{
  "arch": "crnn",
  "model": "CTC audio transcriber",
  "dataset": "babble in 24 made-up languages, each with its own sounds, syllables and stress or tones, from a formant synthesiser",
  "train_examples": 39062,
  "gain_aug_db": 6,
  "noise_aug": 0.01,
  "time_shift_ms": 100,
  "n_mels": 64,
  "hop_length": 160,
  "input": "log_mel",
  "spec_augment": true,
  "win_length": 512,
  "tokenizer": "char",
  "vocab_size": 55,
  "norm": "groupnorm",
  "activation": "gelu",
  "weight_standardization": false,
  "depths": [1, 2, 1],
  "kernel_size": 5,
  "stem": "single",
  "widths": [128, 192, 288],
  "rnn_width": 192,
  "rnn": "gru",
  "bidirectional": false,
  "rnn_residual": true,
  "rnn_layers": 6,
  "optimizer": "soap",
  "beta2": 0.95,
  "lr": 0.0015,
  "beta1": 0.9,
  "shampoo_beta": 0.95,
  "eps": 1e-08,
  "precondition_frequency": 50,
  "max_precond_dim": 512,
  "merge_dims": false,
  "one_sided": false,
  "adamw_lr_other_params": 0.0015,
  "steps": 900,
  "batch_size": 64,
  "epochs": 1.5,
  "lr_schedule": "cosine",
  "final_lr_fraction": 0.05,
  "warmup_steps": 180,
  "weight_decay": 0.4,
  "adamw_weight_decay_other_params": 0
}
Rows from block 2 of a small CTC audio transcriber, named by matrix and row number. Each number is 128 + 32 x the weight over its row's rms, rounded and kept within 0 to 255. All counts start at 0. Numbers have three digits each.
After each channel's rows are labels from the 100 clips, of 14976, where the channel reaches its highest value: "strongest on" is what is common among them; "lies over" is the class under the peak. Only what is clearly more common there than usual is listed. The data: babble in 24 made-up languages, each with its own sounds, syllables and stress or tones, from a formant synthesiser. In brackets: how many of the 100.
# conv: width-5 conv (model.blocks.2.conv.weight, 192x192x5, each kernel summed), inputs 0-191

conv.49:163119115128108142077177066095097121090150171115145097088119136136148080183131148097117158062139168098113144155176156107155145150151162099149130136175154133141131131091100146159126201141183197136119151140143112082135150094132120108097117130098126071131155133120104105090100118113116120157082122151112131099110182150106135114135154105096079176085095148160149160197199144117081133146110119174133062156118078190199097146144119168140180138115128183137151158140185125078100188161160116202150116130134177106112086166144180202136127109214093136111159084118186142159164128115138104133
strongest on: /ɣ/ (34); /ǃ/ (29)
lies over: /tʃ/ (29)

conv.23:183091046079136193142187124129117116168120160112095133093135105133134129086120121065095159166104105203144116140130139163119129144086134185134147164192142089149090109112156152186157085160184149182169171074151157162095081192162113063130141133140175110198180159176150160132133153170151166195144132165206091103102072100137107156138121193078172146129121106087112170152111158100114117126161157126143111162127128118127159121129104102151167151200149160099109133101116121150128167107116151169153154172132121098087130156126095135120115124136071096132125098125132107088158107144162130081
strongest on: /e/ (32)
lies over: /ɛ/ (30)

conv.134:153161102155183169154155104136141176168134176064137125149153123132108111141097160147191140147117144114099078094156137113146176119118100146086112157110076161119102101083130117147151120143113163111144195154107080107049048203131158084165102165165133191138116050137123099136132114119112119152134159165142085129176078125124169207111159177150151198152157109126144130194138146167106146090095134165170153164115177133134162139101106156101133150128128141119123121046114081177099173093187169084115155102135137167125155161133099092119129075108118115199143115120144101121080149112122104076
strongest on: /ɛ/ (61); prosody: stress on first syllables (56); /ɔ̃/ (54)
lies over: /ɛ/ (53)

conv.162:147082145164140112168068111131086090149126175144135108102134128100175129114170153152118155228159171248078206159127084152142100081112096181073037132156107168150129113109134117128180132112143099079105138118128131130121117159125117150115118182140146185113104127109146161149097121132106157118139131127108132199125086158132153083143122109077100136135108061129154124119152071164073115130127125134093067117145120111101082055132096108109135093105133153128137097073069123172114146149125089088180109136131145161135177170135110126121115118117178143116094136162120069127128165096051110093
strongest on: /t/ (35)
lies over: /t˭/ (29)

conv.108:063141109118100126146115115082113100105092109096075145058050065175149140102093135156106141145061107120166111182099123062110110092108125117212168194166164120156121062109151140064087140120132121123101173122156042107127144177110119139095096144094175141124181145208122108118094128100118124198129091106150093103119086133073091122171117115126128105135110151104105091122153139158099084116124139156090123129114115129128132138116165126159178171174146150110077117140162144183121156153102126101168122153148128112145097185132145150158059173126067106132176149107099117140077125160138172176
strongest on: /j/ (64); /ə/ (60); /ø/ (38)
lies over: /j/ (60)

conv.85:160155175118086168124179160135159095159123149150141142113176077114157148131159127155124130122065114124093127115133106105127129086168150113113085146141131102173133148118174092137150090113119129145107123125168142106132112134149142078142121081144078091024127096142133095094140162114169148102092170191139129058142167046055141137127165114120079181130177114097180113159129198171066117173099141035110130133152120171140102103136132084170086155147145162180154120139145126106125137149064120189116172146110090147156117113081148143140085134135131097134171064085141183158091144120095074081
strongest on: /t˭/ (74); prosody: stress on first syllables (50); rumble (32); pink noise (32)
lies over: /t˭/ (74)

conv.179:127092129077123128107130112152102132127108113111086135163112141104133129090071145140134169131165144116147133096180169118150176153126151156117058129171161101088129117092156115100113163094140119102151139131154145131228102140107103145134092106116117088053121135091103139137069125132071100156093064100132120157113166072092118056148129129129151114064100195140051105153093165074121120114093168154152209149130145118127103103102124171134127144182174131158118121193163134047195123117108115184145159116166163037119173165090128146145119105112123091090121071114156135155118082088156140119
strongest on: white noise (44)
lies over: /aʊ/ (29)

conv.136:106126141103123148198194147157149117114129137084132140094112049118164115084142177117173173124126130110172147184200152080187146103166157125099114099128115139070188210126132138139152088088213079091122136148166094118119097167107079125123106124170126081137124115142128105072141146080100103126170182150194164118148180128199067100102154136128102176107189163126176087150160125135130129106123123129119096155097138104109106141093124141145112111152129122085144149145142148109171138104118148182166140141122114102145108144094118197102169091190174103102144117166127160120156172145191076157
strongest on: /ts/ (46); /s/ (41); rumble (33)
lies over: /ts/ (45); /s/ (41)

conv.139:108178111139111099109174117137129096123128140122154156131120100107183060117135129138181124091127091133131170164161151072170151090096164116090129089167102172098196137159097084100088168106120115149158179149169062132110129106094097122127140133171117106137106107174155147135123158113160100140132167148176197150153171126101153107137095165102136233143126145167144155154165076184161172154098135097156111149140138130039164151061130127102165175128104167155114150166057156094135126148142125176120137129142145147110139190066146187194148142150158128136177104155128160122174180097170107163
strongest on: reverberation (77); /ts/ (37)
lies over: /ts/ (37)

conv.170:088134104073067127069102121070136146122079055091140122106115125142144218169106122120183127073158132118117117136107132094151189132140108130153077153128116181175154076144139111124124102134133150147130130151137147137076153153137174078125139249137160096094148158130128100107076140117168150168153130058136131137088128156097127144124114115161117069112081156134135171086174176145153168123119193123103136125116147150167143126094148121126137118124147120150142092097211141173082124121161121138213131100132165232138129152179120144077149125116076141174135095096124139166109160166099112107
strongest on: /tʃ/ (64); pink noise (42); /p˭/ (39); thin (high-pass) (35)
lies over: /tʃ/ (61)